From a checkpoint of a small image classifier.
Model: 32-pixel images, arch mlp_mixer, patch size [4, 4], width 256.
Training: 11600 steps, batches of 64, held-out accuracy 100%.
Rows from block 9 of a small image classifier, named by matrix and row number. Rows with one number belong to one neuron. Each number is 128 + 32 x the weight over its row's rms, rounded and kept within 0 to 255. All counts start at 0. After the name is the row's rms in percent of the matrix's.
Before each neuron's rows are labels from the 100 images, of 14976, where the neuron reaches its highest value: "top examples" is what is common among them. Only what is clearly more common there than usual is listed. The data: simulated stained blood smears.
# fc1: MLP up (model.blocks.9.mlp.fc1.weight, 1024x256), inputs 172-255
# fc2: MLP down (model.blocks.9.mlp.fc2.weight, 256x1024, transposed), outputs 172-255

top examples: crescents
fc1.548 150 [151 109 158  95  77  73 163 187 155 148 121 113 168 154 153 105 152 100 131 110 183 150 163 122 128  93 112 118 113 138 133 165 145 178 151  86 132 100 137 155 106 138 133  81 108  77 148 152  93  98 138 117  88  87  82  93 143 154 136 116  89 157  28 102 146 153 154  78  94  88 146 110 127  86 105 147 134 141 155 110  99  64 130 129]
fc2.548 144 [136 136 140 138 149 129 119 146  24 193 128  80 140 129 117 120  85 152 102  95 148 112 121 183 105 159 172 130 122 118  98 105 114  86 134 106 138 113 141  80 137 114 156 159 184 123 149 108 146 137 160 136 184 219 202  44 105 136 128 151 149 124 138 109 110  89 156 166 159 148 105 125 140 149 122 130 156 136  99  88 156 117 131  88]

top examples: spiky cells
fc1.15 074 [136 107  87 114 103 195 157 141 221 105 114 173 102 124  87 136  61 123 134 182 113 109  96 137 144 142 167 145 139 153  71 142 132 130 150 164 135 174 142 136 129  69 173 115 143 175  97 155 178 160 122 123 162 124 118 181 116  99  85 137 181 119 149 182 163 173 173 124 105  77 106  85 103 124 156 137 112 140 114  93 164 153 129  95]
fc2.15 075 [127 140 156 116 134  74 138 125  74 123 136 161  99  68 178  88 158  91  98  96  89 120 137 136 112 166 172 130 118 116 173  55 124 142  96 117 164 113 152 152 140 123 178 136  88 106 136 165 105 107 104  82 138 182 146 155 115 148 146 133 131  83 149 108 112 155  88 130 101 169 135 119 130 107 103  70  94  83 132 162 134 133 111 192]

top examples: spiky cells; dark grains
fc1.119 085 [135  91 137 135 120 109 107 109 172 133 156 132 113  69 143  92 164 117 140  56  94 175 160 163 208 120 132  64 128 158 123 122  93 100  96  89  74 101 131  84 175 145  84 164 120 176 148 114 167 126 157 111 161 104 141 142 116  69 127 156  97  98 103 111  74 187 113 138 153 145 177 112 146 115 157 120 115  83  77 136 134 187 150 169]
fc2.119 089 [183 136  91 127 131 100  96 194 173 134 110 201  92 101 118 170 152 119 120 148 106  92  95 122  79 159 213 190  79 131 149 145 125 122 158 152 127 145 118 201 129  62 145 150 100 127 153  82 117 130 103 117  91 138 134  93  78  88 118 117  97 121 159 139 134  87 159 121 125 108  78 140 158 149 118 158  90 144 132 111 139  81 101  65]

top examples: ovals
fc1.457 057 [172  96 120 116 131 118 166 152 117 165 115  82 101 116  42 104 131 138  92 125 141 102 114 139 151 119 134 154 168 110 157 129 149 101 144  99 144 188  80 126  79 114 123  80  64 114 104 174 149  78 169 121 114 166 162 118  83 155 157  78 132  36 108 154 132 121 126  92 127 112 122 118  59  63 139 117 116 131 127 156  86 140  98  98]
fc2.457 074 [ 98 120 138 141 107  93 140 106 135  95 148 168 174 104 203 133 129 138 153 173 136 136 180 105 114 123  92 129  68 161 137 203 123 169 144 180 127 123 108 104 173 110 151 160  89 106 124 127 134 123 116 105 199 136  76 120 186  99 118 115 108 171 121  98 119 187  99 123 123 106 102 126 175 216 109 140 171  88 128 105 100 119 182 122]

top examples: target cells
fc1.41 065 [166 103 122 187 139  88 162  99 170 129 158  60 168 170 147 100 127 114 125 115 106 126  97 143 141 110 180  21 134 105 159 172 117 104  92 136 126 102 167 116 153 115  98 161  88 123  96  78 116  66  80 179 104 147 139 140  81 145 178 179 108  94  86 136  67 191 105  80 138 136 134 108 150 107 149 150 172  89 116 140 109  59 163 105]
fc2.41 071 [147  78 119 101 150  99 149 143 132  79 147 119 110 131 189 137 125 168 124 116 166 121 128 130 141  87 107 155 120 174 154 126 129 186  98 148  90 129  92 155 134 135 119 126 138 179 129 169  92 153 157 132 183 101 114 113 165 137 120 150 153 153 175  83 124 114 186 158  86 143  91 165 146 134 100 135 115 132 132 138 194 160 111 121]

top examples: target cells
fc1.341 056 [148 135 187 102 105  90 111 107 159 152 160 196  65 108  97  97 128 140 147 134 127 127  73 126 158 151 111 143 111  85  63 150 157 111 180 140 154  98 154 116 112 150 157 168  88 131 145 112 129 167  95 149 129 145 151 101 105 100 147 108 120 184 131 140 131 192 152 144  68 116 120  90 142 203 127 153 219  80 104 146 136  71 122 123]
fc2.341 066 [174 109 182 111 134 120 120 127 122 116 134  52 183 114 133  91 104 121 112 165 165 130 152 145 102 155  81 131 125 160 158 138 105 142  90 126 129 123 121 140 133  99 129 129 144 103 130 143 105 152 215  90 119 126 111 111 109 151 139 111 142  50 101 108 172 174  86 132 128 122 121 144 137 119 177  77 112 160 162 163 130 106 134  97]

top examples: spiky cells
fc1.582 071 [177 173 155 138 114 117 142 142 142 126 140 119  97 155 120  94 160 172 149 104 157 133 121 136 141 120 124 139 104 234  87 129 107 118 121 155 197 135 151 119 175 146  61 137 151 163 110 154 130  93 127 103 147 164 144 105 142 116  88 147 121  85 160 128 113 122 155 111 166 108  87 123  95 120 176 101  54 181 119 152 167 105 151 143]
fc2.582 075 [ 75 153 144 143 131 203 160 150 154 116 175 175 134 128 157 146 114 118  94  64 119 142 114 102 179 155 164 135 128 112 137 141  89 151 136 112 112 128 147 132 115 181 107 152 161 136 140 186 156 104  91 138 110 207 120 127 149 145 160 147 145 127 120  84  90 111 141 189 162 125  94  97 204 172  72 218 149 118 224 108 136 119 134 154]

top examples: ovals
fc1.688 150 [ 99  90 115 133 194 128 139 177 161 125 110 129 138 158  71 138 119 141 147 138 109 117 152 153 149 111 134 188 131  89 110 106  87 117 127 146 133 213  96 173 143 128 184 142 114 150 138  91 142 121 147  98 175 113 165 157 113 191 166  92 129 125 125 169 139 153 106 138  83 143 154  97 117 105 122 154 124 129 109 115 154  98 138 170]
fc2.688 143 [142 129 184 124  97  70  89 124  78  74  85 146 143  93 133 123 146 111 132 118 125 144 181 114 106  59 114 167  95 124  87  76 145 143 199 162 144 158 114  70 126 136 107 147 117 119 103 122 126  92 124  85  63 104  78  87 165  91 101 186  72 185 138 187 162 112 166  96 158  62 114 143 138 146 171 128 121 162 141  76 102  95 107 149]

top examples: target cells
fc1.690 089 [124 116 106 155 119  67 105  99 137 165 158  89 111  87  94 119 106 141 201 156 171 155 147  97 181 102 147 159  93 129 150 205 180 154 158 124 174 116 138 126 140 112 122  94  69 152 166 115 149 100 169 167 101 106  99 132 113 126 126 187 110 112  88 116 118 131 152 135 195  97 164 133 170 167  98 101 106 144 147 109 119 117 177 120]
fc2.690 097 [130 110 154 142 106 187 194 186 134  73 101 121 112 200 172 166 152 129 107  93 128 111 214 203  93 156 144 109 112 146  59 124 103 147  68 126 124 133 132 134 125 120 156 207 148 100 129 105 111  96 108 106 105 162 144 150 131 165 121  83 157  92 188 152 111 107 131 120 107 143 143 105  55 132 143 174 146 113  62 138 104 147 109 169]

top examples: crescents
fc1.701 105 [ 94 133 151 181 105 155 128  64 116 123  99 145  97 129 162 125 121 126 183 133 143 118  91 105  99 142 147 108 135 148 128  98  78 118  99 128  82  80  72 142 105  83 170 159 108 139 145 100  79 114  99  71 144 134 186 174  82 130 173 154 156 141  93 138 152 122  98 101 110 117 151  71  93 107 151  80 106 122 134 155 165 151 146 166]
fc2.701 100 [164 159 166 123 131 132 128 165  72 103 149 112 168 117 130  77  98 155  72 112 188 182  69 111 180  87 160 173 144  99  99 158 148  74 118 135 155  81 116 146 126 164  80 120 108 151 131 156 171 115 118 101 120 130 138  77  76  79 119  97 134 155  69 130 129 180 159 143  91  92 157 131 139 166 187 157 141 125 178 137 107 125  93 162]

top examples: spiky cells
fc1.417 105 [111 179 138  49 121 169  97  90 144 157 160 125 119 125 101 126 122 144  85 107 126 152 108 168 141  88 138 142  70 126 105 126 120 127 108 138 119 110 116  57 132  98 186 152 136 125  70 169 125 104 204 156 164  84 103 149 145 107 202 133 135 104 149 147 150 128 102 158 203  51 186 159 142 130 100 103 104 132 215  78 121 143 104 109]
fc2.417 098 [163 129 109 124 160 108 150 152 106 127  81 118 103 131  97  87 115 171 217 116 157 114 121 107 190 207 192 155 143  68 134 104  85 138 153 117 141 151 138 182 101 170 160 119 153 149 170  87 133 115 121  79  61 120 122  72 140 114 126 115 108 121 136  38 144  98 157 105  97 147 125 165 141 110 176 181 160 181 157 146 119 104 133 160]

top examples: target cells; crowded
fc1.623 111 [148 104 176 136  59 143 152 181 142 111  86 142  78 142 152 125 102 101 182 172  97 123 141 171 102  76 154 177  95 202 107 159  95 176 164 134 156 139 112 119 105  67 136  89  94 143 133 106 115 132 103 126 112 138 158  90 121  86 103 193 111 120 122 135 146 139 112  98 163  81  94 101 119 133  71 140  84 132 164  46 145 160 175 113]
fc2.623 108 [123 139  75 130 163 132 125 139 150  94 105 123 178 100  51  66 132 127 159 126 122 116 140  91 155 213 190  42  75  71 139  63 146 136 148 138 125  93 179 120 132 149 115 186 107 134 138 149  95 127 118 149 152 159 121 167 134  57 114  92 150 115 150  65 114 111 148 183 118 113 121 151  69 123 174 108 147 122 120 145 157 170  87 190]

top examples: target cells; crowded; no large cell
fc1.643 092 [112 156 122 173  75 115 111 124 138 118 130  72 142 108 111 119  56 178 107 106 109 102  94 135  86 101 202 147 135 124 141 138 109 130 172 154 143 102 129 109  60 125 135 145 139 104 125 100  90 150 137 130 159 124 187 160  96 143 154  95  97 143  68 118  79 115 126 152 140 108  84 142 113 151 149 142 187  97 107 117  50  71 117 142]
fc2.643 095 [180  91 184 131  95 110  77 103 108 119 106  85 141 149 130  52 119 125 117 137  88 120 162 114  89 185  86 111  77 121 140 115 106 134 149  65 172  78 161 104 129 141 137 154 175 136 156 155 156 111  92 115 138  84  94 130 179 144 121 184  96 112 158 137  79 136  86 149 142  92 122  57 142 110 137 125 125 136 101  73 123 199 113 121]

top examples: ovals
fc1.699 077 [120 170 140  90 133 139 137 139 121  74 118  99 142  79 153 102 118  88 139 166 100 127 148 187 105 157 149 155 126  86 191 110 128 156 130 159  61 144 142 157 139 101 156 108 100 100  63 122  71 124  94 157 175 128 138 119  95 151  94 107 147 187  90 102 117 146 146 106 134 128 132  97 129 112 107 148 141 153  98 119 159 133 110 139]
fc2.699 079 [136 168 121 144 132 108 129 194 122 189 126 103 109 118  97 168  87 132  91 125 116  96 141  80 182  95 105 156 115 116  82 113 104 170 173 124 169 122  94 117 124 140  96 196  91 135 130 127 166 154 146 154 102 152 116 149 161 107 157 175 126 116 212 133 178 171  68 133 125 174 104 125 195  72 127  67 146 115 110  91 119 171 158 155]

top examples: spiky cells
fc1.509 098 [ 86 115 101 110 146 116  94 116 156 171 139 175  75 174 153 171 161 158 159  99 119 140 121 193 117 203 159 112 148 125 146  89 141 122 127 104 176 167 168  55  99 141 117  88 140  61 144 133  95 128  91 183 107 105 149  50 104 141 138 116  82 150 100 119 115 127  88 197 128  66 135 115 112 195  79 138 106 209 124 144  96 132 120 139]
fc2.509 099 [ 80 107  84 151 113 140 168 145  91 153 124 178 117  84 175  99  91 133 111  91 159  73  56 154 173 150 183 112  88 131 134 138  91 157  99 152 110 145 165 175  94 149 146 142  83 138  81  85 127 134 109 141  53 192 120  97 122  88 121 128 163 141 146  76  75  70 153 121 123 131 133 138  71 141 154 207 125 158 158 172 121 101 120 135]

top examples: ovals; crescents
fc1.625 106 [168 127 164 108  96  88  69 189 127 135 126 156 188 133 155  88 110  97 160 116 184  85 103 104  95 136 150 175 128  75  83 187 125 197 150 151 166 156  81 116 160 152 155  81 149 119 152 177 166 109 128 138 125  88  64  88 212 109 113 106  76 122  89 156 156 145 100 156 138 120 157 183 106  58 127 176 101 130  85 104 140  84  97 157]
fc2.625 113 [106 158 122 134 150 123 195 100  92 172 145 158 179 158  50 182 153 124 113 139 156 197 139 133 161  80  95 111 122 101 160  80 116 116 130 111 133 121 133 134 149 157 131 167 149 112 137 128  97 121 125 129 133 159 180 154  96 166 158 145 120 107 141 157 145 141 128 121 173  81  64 118 185 156 101 110 193 181 174 101  86 122 138 103]

top examples: spiky cells
fc1.117 076 [126 142 146 195  93 138 159 154 137 178  91 173 116 180 137 109 129  95 137 150 113 118 126  95 114  92 132  31 126  82  86 158 146 121  96 127 107 142 125 124 117 140  82 165  93 118 111 156 109  85 170 127 161 128 106 156 116  84 131 110 101 124 154 114  98 177 169 134 114 111 131  69 142 108 190 118 151 124 103  99 102  88 136 116]
fc2.117 084 [113 145 140 136 111  97 163 133 111  95 137  90 110 129 120 130 175 172 110  57 138 133 111 121 154 145  82 157 160 207 140 124 109 119 162  93 140  59 154 113 159  99 130  91 197 117 108 118 157 106 166 143 120  68 214  95 109 167 137  79 149 156 105 115  98  89 115 170 167 190 129 138  81 133  91 225 123 176 104 174  79 175 129 159]